From a checkpoint of a small image classifier.
Model: 6.38M parameters, 64-pixel images, arch convnext_v2, norm layernorm, activation gelu, patch size [4, 4], depths [3, 6, 6], widths [64, 128, 256].
Training: adamw at rate 0.0012, 13700 steps, batches of 256, held-out accuracy 98%.
Data: 195000 training examples, 18.0 epochs.
Rows from block 7, named by matrix and row number. Rows with one number belong to one neuron. Each number is 128 + 32 x the weight over the matrix's rms, rounded and kept within 0 to 255. All counts start at 0. Numbers have three digits each.
# fc1: MLP up (model.blocks.7.mlp.fc1.weight, 768x128), inputs 0-127
# fc2: MLP down (model.blocks.7.mlp.fc2.weight, 128x768, transposed), outputs 0-127
fc1.223:156115090127113132098082162102108100145110152110118172120115141123136102085135098072162179118124176100184114143077110133105099109075131198146134150102156131132131063102124136103104194148101107104141178096132133072160059163136122120141136082079130103170140167133151156135126135077186148133107141123127180146093159145145155137170136120102180134148170128101089103133166128141146136159131
fc1.224:131134115203090105141154121104063135085090149138130192151132150100086041131102155126150110170151095122123087180110157145173121087066069144108113070122118109145149082079154124133138127126099125143139143130099178073173079101131086120145143110173165170129119035124138149137157139174119138119082130154156112146100162148138072158119123129134128104154129123126155106179184138162123142120143
fc1.225:183147153156103167109101144142123093132154102062114092173134129125104138092140160075162230068171200104138131170181140152159112143157200148108132121090087052128152134167127130182073124158203131148121192117140142045193106197100113062130159081078138097156104109135062172116152149122127046153121154165126093111047147148098148104135139068104135075138162108152061148160120103126118092185132
fc1.226:172166130192113107138118092075149155122165094100152125136147144062100151145175104140116141143127154098079137157144128124120111138131098116130103140123115140144150167146161126128141125091149109121163145101093163117102098165131130135127119195123142118128075186085140103069142140065049130179119080161146114149118138074130153076104138127134099137159112105152168117093128142135163157098083
fc1.227:070130129139098165167154122178091115088118166163106090058175150190110113169147149168066115191169106104079077135108175080128162130110114136142153073142133121123171150179113094119198158106142113119120103172123094132117102115166126159126130081109128130153104097090172137133146107138113102165151114168174117196115084078145110161120063117138122114118142096141138147129104169166118133103115
fc1.228:130165127147092102105101070098117124094205107110088210156119164103087108129154179147137157138132161130134130105144137158140137192167129140066127102182089084144120165140187127134098162119148122123108122068142122148195126114150142120114153122143130066144095100100218134097175127168092097130132154172161135119077125117147042071158149150089139094110148145150094169129116140121138154130076
fc1.229:090136165157114143149122118117018161142097133159091096114149150095086139114208108106091137116169149108122104106139137120101112121152145168140181100102152195167137108092118131141159099107146117084115080137147174091102158162101152096170139112119107136118068065083149101082204101224153088199094133191135178168065150123104134135096069092173126159127084124135123138081201117081103115147135
fc1.230:156150150158165143114147141106124100139121049105145135111132145156147169151139160120128108156128190119136126156122127141167051192075191128106104082117199148178089128144151103127127122106134159108118122169127128154126125125161117104141159137095078117085114109147106148115146075159144144198047122153119099104094139100088090088137081112196107166143188069178110137154131093170198148151085
fc1.231:135148139150127145135106198098116094125162200177160099115125129076090096144197062098077222153144124141113114116096064190144079118166166115141060112144175098139179124151128111077089106138162107135134115100087137166148120128082121092080141107089118161091114110059178171111143202176105155129170168136123157143133147072165105146065123128106113095100089122076132082134136140129091138098085
fc1.232:064133141122173131111192051136119163143131080136093109176125169143119107116187064065103152104173144120144108133126137122123119110125143121151140077130173133156117133109074076109129111178138127112154105114105145127203112124134151111171132083179133134099180042140207238192144163156158130186154144148177141099081124155134106151121105128134075190105147088121195096090161081170115112111019
fc1.233:118113122144122167159136162111140115096120088165125163184128158127155143166111128157100196110124159122093110143138138088137135133168090152084083091114145120166095142102143076159104085126115130127116128096127093123159117124189108131100189170099160120125142123146105052108222139085124114126148058128089114122121096101139149137133140148155172113131146138135128116123087123130170173133090
fc1.234:036166131095095133121129095087108139072093182161117130098109151096129133143185116157137088176138062127124043154093157154092138150125122150117172100132195083091073195162086127160131154107157172078143064148117207159167102163134159110076152220157140085037087124152122104116120146154074137147093137127036138130164157121078092077132060176119083164079174118181167029132082125135136177151135
fc1.235:159206155142104097131159129115127165117162126097107103169080186082158157153147137121065132155147122109101107138106105141128054165121150109164153149160097170157082098132093139142105091190198108172141145157113104132143069129096114091160152107130095113076117164099175150133118139110103103171042186166120109152140141130105131149135102115162127144125083143135152153133134087121097152120116
fc1.236:092129077145145116142124087142099129096133114176096125184103141138116107094193119124158132148140154114138134115172166170181129178125118120138191073117108042165172158145100123157038174174119115100138166115145176103172138127152162134110156104092150126093133077117176118097131120143114104090073098173105096091113190153135129102158131148102155127156128082090087113137130162114112134140104
fc1.237:088171121172106123195136124130127166094120149150130085124105170141114103104138108141168102066152129129070163085094157096137147122060174142208072126103080104134128095102114089128134114143127092142118146122076157122098120134115143098093100143142084164147065131108119159182123157114193137160140093179121139180149110091103150135102111141161075107115148126138159090107138187165116190148169
fc1.238:138155132153142144139136094086148117082161128158109107179123201154140125163198107097107083157135090136075141144147155122116107148079095137109127100192149123163163149166076122080116163081147132142142162136158115130105134214115085112131185120192119119092052109132143096123134132128090106139135089205141072143126080124143134095151145159129139142135183130122071128067131153168156149092070
fc1.239:126100127149148169156169147134121107122124135101127188129148120043114070158160155106163112107128086108155141102121136174083101101033132129126167109137140173170117104145127065090105164163156093128138142148106163111150037106140141126175111087145142112128131079151183190123104101080154127163070163160130127136156165146165127116138077129126100119143140118103155111125160119093122085130115
fc1.240:116151137143112165130161132105134154152115113120097148089145147128138162081183168037158142132130148165161117105131136143129089141198028142135132124101134147131121160181115128134100126100167129134105137121142158119104122122155159123090147132197136136118158081159183120109126085153156102100127118120127125111097108132128144112123101143127096098115162115159196154144109086125105107147163
fc1.241:160142180130080134143206134127089122148140177125152060034162130126072119152132088131090157162154120175061062127161125080130131155214125067115158126139145102164121141139129072158205087116171109131107063156137106060115124093138070092126128108090097109108081095117170158111176184102109166224127066209170083145090094107080059141089082125182127159105150077133151144090105131132130160095105
fc1.242:135101121134122172108119142114094109147168147173130162126122186140109168148146133113116172132163095131130169149080109121182153119077132143077143145179138057140149105136138094136120190167129148169129128101065102135154149146164071134082124070074148122152152146158141146116097167120139113081127122131122147103087137088107096133139118109132089134148149148107110106193163136131147138136095
fc1.243:110172136128136099128128131161121130113128110103071135112090188101134126103101081112190098162164113113155110160135081126197083145084132087165125104104164140114152106194126117094142107092131110109135096109106115143130130141129110074126147134139128156111141052146175133112141147142100104146126163094137081173112149158138113102112149167130114153130164074098164098141152098152113136141122
fc1.244:082143173164078156158114093120148120160143093159111120073053186181091144135156120151094170083122185174049039137117138105099102161058098166162068153089127135121117129116128137149151119121139094132101123154106187091134128151134113122146144175168098116121011116092130162135183150089087100192144137172152142181172109126122116119123118133128100124058103118142165124068089204137131216151137
fc1.245:114122137146098101166129118138068120115120120114075123160153133083137094174155200113124165065140069183143149164120121090100115104093031138066130131165087111124150139108159124165133180147127087101129143095140109122115126170105093109091118157128182102157091149075158142073156175195127109149143106137122160129101114098126124131083135121114053111109162099121163145136153121138083117181184
fc1.246:079107085149098081118140163141136062118088106108124178085157126186074158098153192136108166142134163116104052163149107136174194187123127135157098081106164114134171152119111108155076141169184119147080125155135145096149091134129067092039192131108161111106139118129123158130176119127121128109088156119136172098092152126177141136160133103164117084056168156098118159147115123116110176191078
fc1.247:167214128118177141098149112112134155183126093104081151119088132109151104159140084098088150115121124137125137099106099117110168107124171158171164068109174116126084157098137093154108066095120111142164123142099132139198129135174146119157115149138113108118122075125170134117130187203151136159151108149153170150063142150164154120098111141150098124127109084175145137106136103125104107120133
fc1.248:155173140112095163092120130177135184124165058096128172165139180108156152129116143111199092178137146180070154132124138114128139166067112139138166091141156136117086088121169139141091144154108077112128162138130086085119055100156087113121151155163137089164119137088132141159156185115137129113123061158164115102129156115158113066128149098123153165115139078104130120118164098120173132062118
fc1.249:154079101131126129082069174137113116130117020086106138151141170167097135091111172102154145139208197130120135182106101108128154151101146161183098126136148083160126097179114142099060188126118058097118146109194087045191017213106127091136140133127090093078135142148135139104143161141165144124102141142077188121138099161154171117155109167120113091108133165146079108200160090122142174124155
fc1.250:122147134154061130146200136137128117097118174103097051120123142135125051157157094134061108173125082129111096148120169082197146135156104113064169127139195169115221105162130097128174102081160112111099084158137101119107191135113134130140142122063131150163137073136151171097191114151128115159127126180141103171164059073143135157113110152184106154127111070082125124129113149108165120136099
fc1.251:113187101184130147183202148136112178082142118161104123121072148096168133122160119103132110189133123100074123094118083166145088155065116152247071061058099132131099129127122115129080091179143018130116134133145100096122061134091128090123166172145055110155073070104132126118177148159109137113103171156130150144149120077145079155150146140105154145102153107142165149142120121182109156164160
fc1.252:117137106180078111110100144124081090164144064104133133112094139087098143085121167063115193112152166150149101147096146144151135187154140165112127104102171121094126167153173135142107105189190121114106103116141135086157088135134157111112123164136132084090149120129098156098151150140134078140109149123126152164057164109101133121096097097160058127119070140172142115182119102107118136151160
fc1.253:149155134159092128075108115154161127065085112144100158135147134133093077149162103066059117160137213090086156140184209167132135128133129165127117115105098164146153133140178034068161166097190015101081085142109096089134133109161120086090147105138079125112105103143091148143160116176129150128128120114167140169087084082132122130122115150102115150123080126090082140234118165148127160095129
fc1.254:094124142126105145183134114141066157096125106056015114120090126133138084147151144128139137112167098158101131090148183133090137132150170140090157129123102180126146150157148094155147163119136109110115134133130120103114091184091138138171138157137099099149097170097219117099131128171119091134136076153109126128096141139106168143090147139146092111087112133120138167107133127128085081165164
fc1.255:181101162118114183124166134156151100116167131105140187109069135083088052127119125128117132136133132124152115137104135151159158125064120160134128128172109100164118078191130110100114164155111119158096118169067148087133046152101142103143105156129213108143170113154202167133142132103133101173133110134122098110148181193134141115094120110124105122087146142109118120120130166114129106138134
fc1.256:152213148141083105081148116112098141118155082112132200130184145164110070065131127123135146065095151137113141181115174145128098138151104155107115128139083134140164130149191096174076080182143068105147093140112118081113155148117144080122137128129163133123143093172084121138158124110153099100114097096167156136129090113164066135071120129104138090119136092162152126123128149116106147113182
fc1.257:144112150172075123101096136148123148145148129123109125178110132125138087088131094073166166130146142143116188112159100095147122105146149126108148125120109091147096134154145094160147111116136139113078145115153131098148151169140121139064126121136085085137145168158098116136134156138130099152122084134142113095075129121149130126065120145126125140094115107177105124124104150096155173073123
fc1.258:169107110169116052092136137169116075091100095162080148131202098139066140134160136095071186145126213069139112166165187188198106146158167097143120122082111142187165129205123039144132151185228105130052095114184164030137101147131082056092160102085076075138165095139057149163235116168105083153123178116159163161065132141154115157162129131125124095116140133072113173212082153117064149198090
fc1.259:118198162172130132150132161129130150091178167152123107167108158112138138109167099073145106099132100092123180115136132124122080113092157162121141154105099142133112155113139132116153126111135095118133163165101136148102117195110120122087138109169099101144150170116087104162119160127154098146100058135083131115096117103078111129048125158147103118071145125141153118111092172123161174069123
fc1.260:103165172118135168112132138183136121095116147104067115103192156108182096157142106080161089134152149137096144144148111146108081137079093120165137109113119112173151145176067118140090112150148104110089165118138124143170153155121097145125172079138080082126112143150158146146149151154119129161128087207110121118135161133130135117127104114142144097121155116160048159139089141118152135143107
fc1.261:142129106171143114154109187101145097130204170139135104085062137128036092150152093098108132145122124142124130164152142126174142168157174120134108091111207144127166166143148127099114143125152107126121101147115144140176096140035159128126164090071083138107099109103204180083126093203082128161122147124136167181143163104082132139101094124136112132149129090071145131140106120141118134061140
fc1.262:136085082152100104080107131157135071107134125141147184071155153138101145133137149137132135117164145103144048070122130102179132161125132118122098074166172169105193114117104087112065179177190134159114134146103135087149114091155071104060173100092136128110151154128116136152173114099136114052083146118191166145089149146152127143171119091142143111067158169070086160182105111148150163195063
fc1.263:083185174110144103163125112180134040129110088150057138135124141158159098126125180090167102193209117080119118125143122164120088132070095143125131098128148141137133132165069143073115114116150129064120142154129135129184108134101156141086129138149103095186110085120199072141124112186111111138119128147146085207124160131141126112127122157134151115140147126122112158135101138108137123151126
fc1.264:124094127139109148120110119118145114078094094131135127084150146080081141139199083085105164094150114119149145077121182160097155147063098172107115073144136175161179156120098074093118206124131133074120124148142104119126105144130134137166193079119101118127112079105141125121123149120100146170060135142129155235104173159142155105128073153116058106131108089075102135181144126136089127159134
fc1.265:087101139158153087143104115093050032131097141177120108087116100044132104139255172129095190132131101138109137164133071093112078130154189092107053145100145105207165138147088139185111109160161118079112134108134136174127163138074108111143178129052133108156034136143136092093223077212132110168153098138108192182079104123158127128061137140124151132099086156124141177117110161072074160175189
fc1.266:114097174226110173141124133155116131101161148134105081107127135142086124201164159079071133068178092118156130085128179109130129156143149140168156071116145154118148184161124090120139181141173090084110079179160164149112100144097117126085157063139065111185079110060225112064140102141132127184091145132102143162084201105113169135111115103153076096160111095056171130141152075139110093128156
fc1.267:112125141158156122127140164132146076130171143130167127104173162133102160119105157136104149137141100126090098128139085104148103157074085171150066097161178094136131179164098154096079139197165112123120112110100092086092113106148106106104144079132155121099150089127164174105142186084178171143106151165145079139159160075070058118162153143184133132133149127099112139176105149184169217133071
fc1.268:161196101150084123097102111110124142120145119154107083117127148113131174104148177121155138137159139131095093105066110073187114160129173122147164162190167073127180127148165125141100115161122113162152125127052133086128113112122061124022107141163086093158158158049125171105179136088117077095127129180154152087120114110134123127167154099160178099087164142112148153165142133139131108164071
fc1.269:132087139168071169154145167164135120144101103119166169101102129214121109202158186078073172144178141139136096123110147095085187144142095144099159077119210134139154117155141081084128216106146150113152073124090159119147078154111123124137175074040157134177091074121116184089140137158094115145131141142177107211092115133157147151094085113136097144129102130094099118126154122158118124086125
fc1.270:131095142150129100092096162135143123161155094105129171161127126168084171117145148114171179161147139135069169183091083159147149114109101122086119141151153084132185097095102130102071172175102094112137107093124115123190022230079108129138142114059117088111121145158171116119158148088101174150136143128067150145132191138097123099133118155143054108114155152081115103168207107107155160131103
fc1.271:117155126124177123102127113068134110162130119139127106125116139130138139140124114080100114161119138131149103129066104118142114139112153152199131087153205128119092191140093089119083098157154143120149139096061143132181115118163143119123163110141141128097170112111184220090169212103131157186132145150171138096125152078132100114122112133168108151120113048119162112151118127168135109052053
fc1.272:183084086096123164133145142107139127199078148117012078132136127115116180157245165120150165131132165136139151110145123120204068162157109085176124168231159133094143188138142080166074104168128150142117074127095186066081101103113085108025161134117155104146099128065196134146122129088129090051132135137081130100155122163110147148175052087100181134150082132104131141119119119071094083164100
fc1.273:120065114140098159138094122169125083136200118134144132110123165177106090164121156142102129117161122168126114144147196088150151156053122189062063112160132125173140122135094128150148166100122144138126092185059189060100105140119135089121120151086188131134040174134101171112158134084148121130126097134133085164153169156118128155127128119136108147093088167126075162074145143137154133140146
fc1.274:137103097098122200105134153158099075132095140091154174106094114160088102116160124117166145096157173148179150126084071138124126135140086183116166109154113119144161135142152102115135195152114140139125102063094176123121165146152151086123133132109198135182149168160189126117137115126136157133131123122148120086087168151094095083095101136124125129134148142089089142150110112137128113123117
fc2.223:132088171080125075119152146180100157121184180089154125130092147112114130145108115096136149134104114159172078152108160148062090120140142101174123141130129119125140105157133063092150055098197147122141115123106111169112123113089140113109124110138136150183109166135098115126154120141105122128132161142111065153134143091160150116119154155194120088135156143159099112107138151098109133129131
fc2.224:164162129111136109186091099140086133176133149126043138138149088099137109149125109110141097145165156097126124122198132147055130117138128090094087098151144179154142150104165093126104151136129199149163148085115111153119093097066115141148117081110138142128119119157130166081071107076113153108109102115059088103127141141115137098159104128081107130105152134133160127121164116145171149177121
fc2.225:103043110070116111166204101177102156151152127128128100159167116099087053117049076126207150134100097130164125163185102182088125072165167055176030131156158076149144162166180109246215049067187114171137058178129155097162092084125061118053139059135161169074158141163120096042116126103120074091118091113131130170112188138172213078157109187187166176173115152138130090138088122143080132168069
fc2.226:106136107124127105147151095129115118149116125083083119150097118128126174155114116121131143152142119150106132125162118134164122095144123056136129134125140118148160138131117091206130143117124119138119115103116138123156115138108158152134132103107109125108104126101136118122123129144137096117152164094135111137142133146124126115046138126138152167134121122105122133095144125124143135084111
fc2.227:149082140109140131119129090109112170137131141154185123073139184148108082148128120078149165104159115102162136169098112144115097119118206187142114169161124102113108116154076143068163089179109174081135159150130150118129159153118133125126110126165135111112133202100145135128079120135128127092101093112112145135126142109113130144135108134135091082152159129162133115136153146129134137221105
fc2.228:125116142193097162079139121120193141163100106104099144087125108113134102132105085144112116151131078121123110202158094141130187086175083122067073167146176114108141162109148170129121112113100072155121220086177163115179080131163073110120112133120076155071164169166180128086115126072149072104080071097119186133100185154127136138115087074069159139097145142107170121088083136137096129116092
fc2.229:098129095152128083086123109156117148056164086121119113204122161197108149177124155062093113143133154093107103105121196177130083076127181085159122149135080086159129087144144094154115152173126169098129176104085074155073185169054205157148137094141148092128170142061143130164137106153075099149131096145097147125191097084106121187148159180169101121200130133198086155126139115162147123198139
fc2.230:062175103174072142165106160118158096124128111136101162154115126075114136113172146127113145150134149156099131115098158107139168075108087103107126112144125133150149116094152125229108189121158115164137052138134134151106125128139164135110139134099051140103139133132154147124142179109140141094151186080136159113097119140099116148060169088110142143099131108127157121163132132138160123094171
fc2.231:088176080145102105155086139096191156109128130129096148184050167145102122119211159093079158123172173159102147064090087143239145063077100165140121172159101126149134080097104094137090182171099109089136063099124076135074138119124168102130131194160085133140142122102169182180133162137137134098128156145073115096133078098098105134108143116175144106109167094133110127151080127139149081123162
fc2.232:056189107204088131132092157128170144071170050142063139189096157158119101135182133094043080146163167130130132071108149087137109085097129047125103213155096143159135102095104165168079201150087125083152109036107078129093133194127150142140076136139166130111154178106191176150147131104107126145075152131103161036148099108054066176137126149110068150117133091174159168107151176111177115183159
fc2.233:111156141132130131128119120121137143077106148136117126153153162118149147134147121127126092109136113154065094066080121103158108130104078132131148123101137096111136107136107160171095149126129134116130071109127110162146127142144119119135146106116135129124170185132156141141140140114143150148143171127120144094141116139124097120138156098148092116113157123102126125160147106115150123176146
fc2.234:118066093039096128159145130135131164149084148159108127082175131107102072137099144209217185128107092132210148140135140095078089155144167154122110115070143130138077164132122126178213083107140144168135135225132188021169128084191061115100134094092147078110180032128054099087111130105134078098161041106144118189092144175159180098193141150135173153111119095147129160214103121112079112137108
fc2.235:128154100170116115143101127156121125122106143154184114154070110120125141106111134120104139144111132140127118102095148145136093112129126135152157120128125131105155119124091168250118156129169118079118077145095102119116119150152128089141141139101125108132126044070116117149131159130145139134133114139159145128154134126140076116078135105093123108133154124129103132161104130111178143068164
fc2.236:099114126119101161141166153135141140138154096122066126164122157130087165114143112159165153136113113135141134175121125167133158096128128122132072156147155089156106148139142138131213081099092076183128135101171143057154118148168090141092139107153137162101139123114131122087148118114132084115135108131124127128111156137130175136132134161129179127133100116126101116116131135126098116145113
fc2.237:118151108142142112098151071125121120115116157154127099128071105130145059114101090150128092156124100127077134079099103115141113094177131145137080111139160134140132183131145112186130123091087103135087099077143179109180089114157102148143159074062130139082179088178202128103154116132119110121122089129140131077090138171170152143123112104079124141150153153083148100134054080151102179106072
fc2.238:128075102163110137113138105116160115130118085113126123084178149145122112097085072112148149140112080136134079184116100151165118156164121102119114104171198117130132160141148174158184096110127073179126172110127149136168078154140075117078127081131101136089176183117183120085086179115150100114112124148141142150135188131115135137124134113106124132121116136121151148114144138104123135148077
fc2.239:130162085149135118165135141153107137101150108104130111197121136139125128135123096084127128125110119096126096092098112093039103102120172076143163143137119141135123112142131127056130127148130131089184130121099072146109096149139132129126140135107188082161127184109172117123089123129125159130124123152143096102132113100115119139104130127117108090128109108141153149163143140140119124118137
fc2.240:140179170112153135125147135136119147128127102130140130133136111086113117117167156126114110143135147123120136093128133123144124141124109109138122135118112129163114156116134108251130155071141170170138081133165141107127124107161115148196154171130140140104150086155110137139192110076131106153191110106124137107121122141144137166147159118136129140130162087147119130129109115159149126083166
fc2.241:136069145139212085142126084193106179095117178152187074156078154128094117151071083116183117113075089137139064129114146098093075121156226165196154118129149072080136116177121089104191105177146146095078144223102148095176102094076146107091166103118050069180156212131129062126072075130130144125184116133160116169149153111196120063117140127196138083201136156137139114199125073100032088146075
fc2.242:135140135109131100098129144112188160138149184116054122129143112112142140127128108123115114103170142115118143120145110167171162106149127103130080147117139113145123135123114105104119112128146154149140092114134089167139120145107113129132109129073160172102144176115123139129102106141123123147126123102087106110110141166125137138162170137104109125143158132148120115047117117162152151143126
fc2.243:072137135134121132162135144170085102137116175092144131163131111120143129092114113130107090126092122168128126104104154095102072114143090043143167118173131112132198115124141114167122132094142109130173172122084148128112110142135116122118125093108096102112149063160171121109119180128146142163123125108120122102067136140118108139162148061124148121091108124136182110173157137135162110194149
fc2.244:117126160078144109032150089150131112168117156102147094127101108112155113140085093081123105123171073136139082120131121175174067148177135107141113157109174094089137174157073121199128094098135101105138142126129180152200116182203109102150124127103154132118139143135147092120125126161140131176055164090145121139183186167155112169079133136046086173144174158110099068067077118143167157093091
fc2.245:121126106136060161121112148086152180111076128154120166112167148120110128117180172123099169121137167097101139108135138141124170172095169178098152125126094154144147099105154118121158146182097142157186104151135106097087149173089129131134137149140101131109094148101118166135100127112147125107126088054135163105087118128139132157094143105124137139110108098146128114070122193141168128072141
fc2.246:118133120137184118154182135149117128101137111097102087161141124139086108139125126137192136130145138093134115122165119175090093084129200125168056134110113111158122133141136107130167063133169153145170082137133087113125131102117129153077148086142156161123144157104126139130122155168069131134164080170136122122160111129157191102175131182173150130167096127155072123126119081147121138167132
fc2.247:136169117156114111134102137138140151100142070132125108144066140126150127137160151121104120139099151135127151036092124085170131118140128106151118173156120139127150105125126165185128139143145146111111159114103103142122107169143155112201122159096114104119139090110169168155133152114109150137129161146135127102106117138103122140111140131143117098135139103125113137117131153100127093107147
fc2.248:060141141173133118209119144135110093088125156137119135144147159145105191087161133136149095160036149158068052101099189086093103173089106084151167057142115123162123072135217103088134124084186110100154113134139075131135105095169151169091182110120102086137111075113168102152116112148155174118167183148159138148125089124142131094141160105159141094122106095119118138209118126082132079101119
fc2.249:129097170109181098169147124171107131109126183120166085178106157140120172124118121120195126140048110144122035094076158124093066174136155105206107112124144078102107108188116147146176065099155068115077114170110133080141123107175111105092148094113095121192151141134119085121154115163103202175136123137172109157158136087169137084142141135178141076158105121088100096165085104056101134104150
fc2.250:100074153150159135114110096134106164125110131139186120132058227141121108133120121099129147143107143160181066108073170039099060177112151190147169170164127095121143084161115122031173117142162157023111191183103142090117138136133164110089135144131070061176125139120158108128106106123147162156108126145132125151154141074137130091160127102178135076136128126139127127176166142062110085170138
fc2.251:141154179156195076098097159236117179145199175083130044150086144158177104136097098066096082152131112135126067109087181134085048143172099036169166185179164090038167149161111169154128094071161112083128089088060134148160089182207128092186085090089188086212160113175176110150201152150092193207074156185146081127173117074124060118081126087139097058168155120158114078087097093107147153097150
fc2.252:163091149113135131102127144148111155109110109122110118083148108132128092139101111100130137166107084124210095141152109107132131141145129115136108150130149095112122152147125189222170089082196147139138136191125140133157109156181074082118097109111144102124118145150141115112157105100118138142114120126165131185126168124160125111105100151165137131112121139113127096099097138122114133121116
fc2.253:083072072129124138163179070101126175131144174150140130075189159153058172126101120169215174077085133112140155173172145135085126133091206171137135136125117141186107130136164137100196096145114142198156112250158115088122136078054124143091169109152084127100083178138110157099083154173112087098174138136123122162093136108148189118101085157176195130117082124151095200131156151103086108130105
fc2.254:131125115160147151122129097135095183108124140143151119151098151190106109077152147108117151134181149085171128191121158132110112089119176180131138151160111140146117115118120098166148123177122155132141091078138113097083157189090143143140126154091173137148149176074150125144118123123111117124111080120121115102090093121133116206122100128111086109158091140197118161124096166167135154147118
fc2.255:149155119138173107119119106154120140121119142073105129195086130128136148095120117101100094204129117144105121111137107090108064116117133086140164106140128151132122111112100115012118137126163129100173178119124103113130130142134162134129122156067175098151133099082146131130123130134142153159148119124113085126152106107116118152110108123105150081106117126117140115158151154109122133097137
fc2.256:204132107130127161134122090122139165115057128191100160123146082119114125082122125148138139109131145107141117148159063094161170093098130177102155078107138118178108120116188135208128114161115131155179078150189110130123121138110100109139144134145131146104150120098139146139098137156149109105184074067124146171094139155163166079135069120076134148099127130122142110135125155168190122127101
fc2.257:115098127132148125146102117148131117103119143154154128127148139133107172119129145112115125138102116145157095138105155117127109139116091158131144147077126106128109111142104117156148120090180138133118034169129137130141133134122129140147155118103131119135122141137118094144145155129112124129118179134159129138090119128118127114101126128172135118122114127151138143141139119119116111139114
fc2.258:046050088140165123251225109159052098086141171166137109143134123165076098122082121168242151104112149085166122092151113148021130051103247077164073056134107131211113125157228060191223058110148157186202071196110039116117117031022111163001204024155110177108091189140100082091106183134073103104240064124105119169087112119195232071193162203246159167163092142122098201197089110144114131156091
fc2.259:139113127128137113119126082134116078110126161128125111103135094132128075124093114127145108141086117125125108095112096112088112132140132140138123105107135141155124130131111136204129101142126138147135039162119130129143117173137116141137144111093132157112121129136144101134109157134112124118149105110157105144080115144125139104119118128140132130142106135098124134139108128142116180124092
fc2.260:113097127077121146121098138138140145152135079137151141081094136102110160112142105086148141116112101140176097149102106140113126170126103116106089152163164111124127148133104151149165091084116101167096137107118170097156098147139088105102127124155141124106156111135152109096122164125151135136075119137121151172073169125146149143114143132087115074098114137096135115104148140090136130133090
fc2.261:092121108123121142134118151090149175092130143138172134130112186163079136104172154092134114116087139137086091119056122114164068118096128174152153148161097137115111094130112130101139140149112098122110163155120120071090152105118168134091155159153115085153152101114160104162138135129124124120173156132119162102156102084118120095153127119198145092135112109149115150167102144081095100161162
fc2.262:145147123131178092110196134144110123097156164092070094105150091170132091149084138137207156103168150072150156138161080167068144084141210146159112117074097109161116132146148092091145064169152150141188051160120077181105148098065136166065147125116148176131138146119101113148112136199073113135174074151138103160159116118155190137153140180176169135168113143152064130069118079178142154138111
fc2.263:139140146162108141130117160144075156135163056078115127102146107117166109149131103093086090143133128097163143141104134137126112135150122089107114154182147101115176134125090162164127135120127077138217188058108138118115125176073095137125078107108137114147162152134179134101106142101111124170064119177104157095106133100079098157139145094044122123097119141155161106085178149140138164167127
fc2.264:098121084127108114114141174124120100072149128135072122156115167172108171145122136105162169091142132089131146125143088116098128093104173130143133128104070128170094113163137142108165112147141112135182154135133084116087155141117147144109153143151164120132101125093151144144132111195109102122133130112127101113142122108132139154113133163160146141120130131145092159073139139152173134149127
fc2.265:085160115122055172143069163053156184087115101174173221124117167103110130149237236115058119154199214111084155101074172148126114114038124180050163177096061199146121033054095135143102201206092143078194105113132067109004205162123150120176119201170102112104092165065111213196115160121137149124119156078089255094140033090069112157088183139122092108059197066188118144123192226149197096155204
fc2.266:087087069146129157144127154100116188086150146190174124183165240160052152090175182087203164090084118105083110131029112147105056142080202179161177134119080117124044101172121134112207091144103083110123089201128101075087164088149143103077204123185169076161080088056149084143104124156141180145188139133168139132157097087115128127119144147216119082162080080198099137175111151103102120176140
fc2.267:135202096172169092137095148120100116072151164136072109203137107134182110151114167110147106114176169066114161085139135105161161140128148146139211117077074142129139109104133098061107118210156151103212106107098077233059156110087152140161137122034137135119167135104112154178091117135087162134161150141095083084147069127124076139207181120166100108143187152164106151093140090159173147174179
fc2.268:129160148117148117123166108140097100129138137118045138122060060148171124133120133163147133166151156118088141156157085135086188105148105078127117122077134090136140114120155095192111118156119120158172091093120128092111129098130130122088109150082112173116104064109125152153119156165118135123158068110116084156107128152128128144108082125123122158145112150149108105106141110158181136103157
fc2.269:167076110091145126077115103125139164158113161123095102063095165155106097120115145108169148077099082145117113168093099136085118173120165161131176136099111130098049138173099143048179092121161145139105159179133133089119156142158124113112148135118151087129112120140093099121133129146139131157151110084153094147122132123150134124138112126135133101131076145106091112152129111097114128178094
fc2.270:122119113140184081155120152135135160126147184114110077202126156156099152101138128127145125100106141127095126116103125136080075149125166104185167112111094100154110116151078122045132120117206102111143102147108081155099152097122163136089153107060130116170149168138124098146128086133105150176140130150117108103145096108111131107159163161168157077186153132128088139152091095118120125138148
fc2.271:097165064179084145141080164117153140093134108160095153199137147101133175144165161100094144119119139141153138129113149117154170145093149127117167180122099136151160100116091113166084181188068137089129130092097102166060131138143174126146106162132112104129125078093123138163113142102145134112116168123121102116154108104109078156130144110139115134089169108142126154118157152118170085125191
fc2.272:129172083098121150161183093144123079134188161157040118121124076141111113105167150134093142127248139111167160181201067133189159067160135149085068180125122166215068184090147142255206139096094183149197042067185116068134147182196088184114140126097203205034151096091117170120176163093089067110135077143081136091099138172091177149118097209092131214115082079152101181097137172211203143206117
fc2.273:136144137100097107070087128111130152169116125152074119108059182116131066174133161123112136145200135124134171115143085178130152149142140131122080141104125140117110175121025118126114151125097186143108143070111199133154153110162143147141098162113133124086176087144094116151148082125107118118113102104100072084147136145101134164123158133102137121120188119109114088083095126119126128142129
fc2.274:140129136125172086108147116156144118124165168104049097177102105122132140129114110129097076107138108147132117122158098112181099094163104109148151154118124122121135155130097130103144137072167182117190124134121133180167126138157130130160139135042145119126133125146130128127146177125135101150100147146130082106127132144111121146073151130130142137125119134122139114085110157154125140132110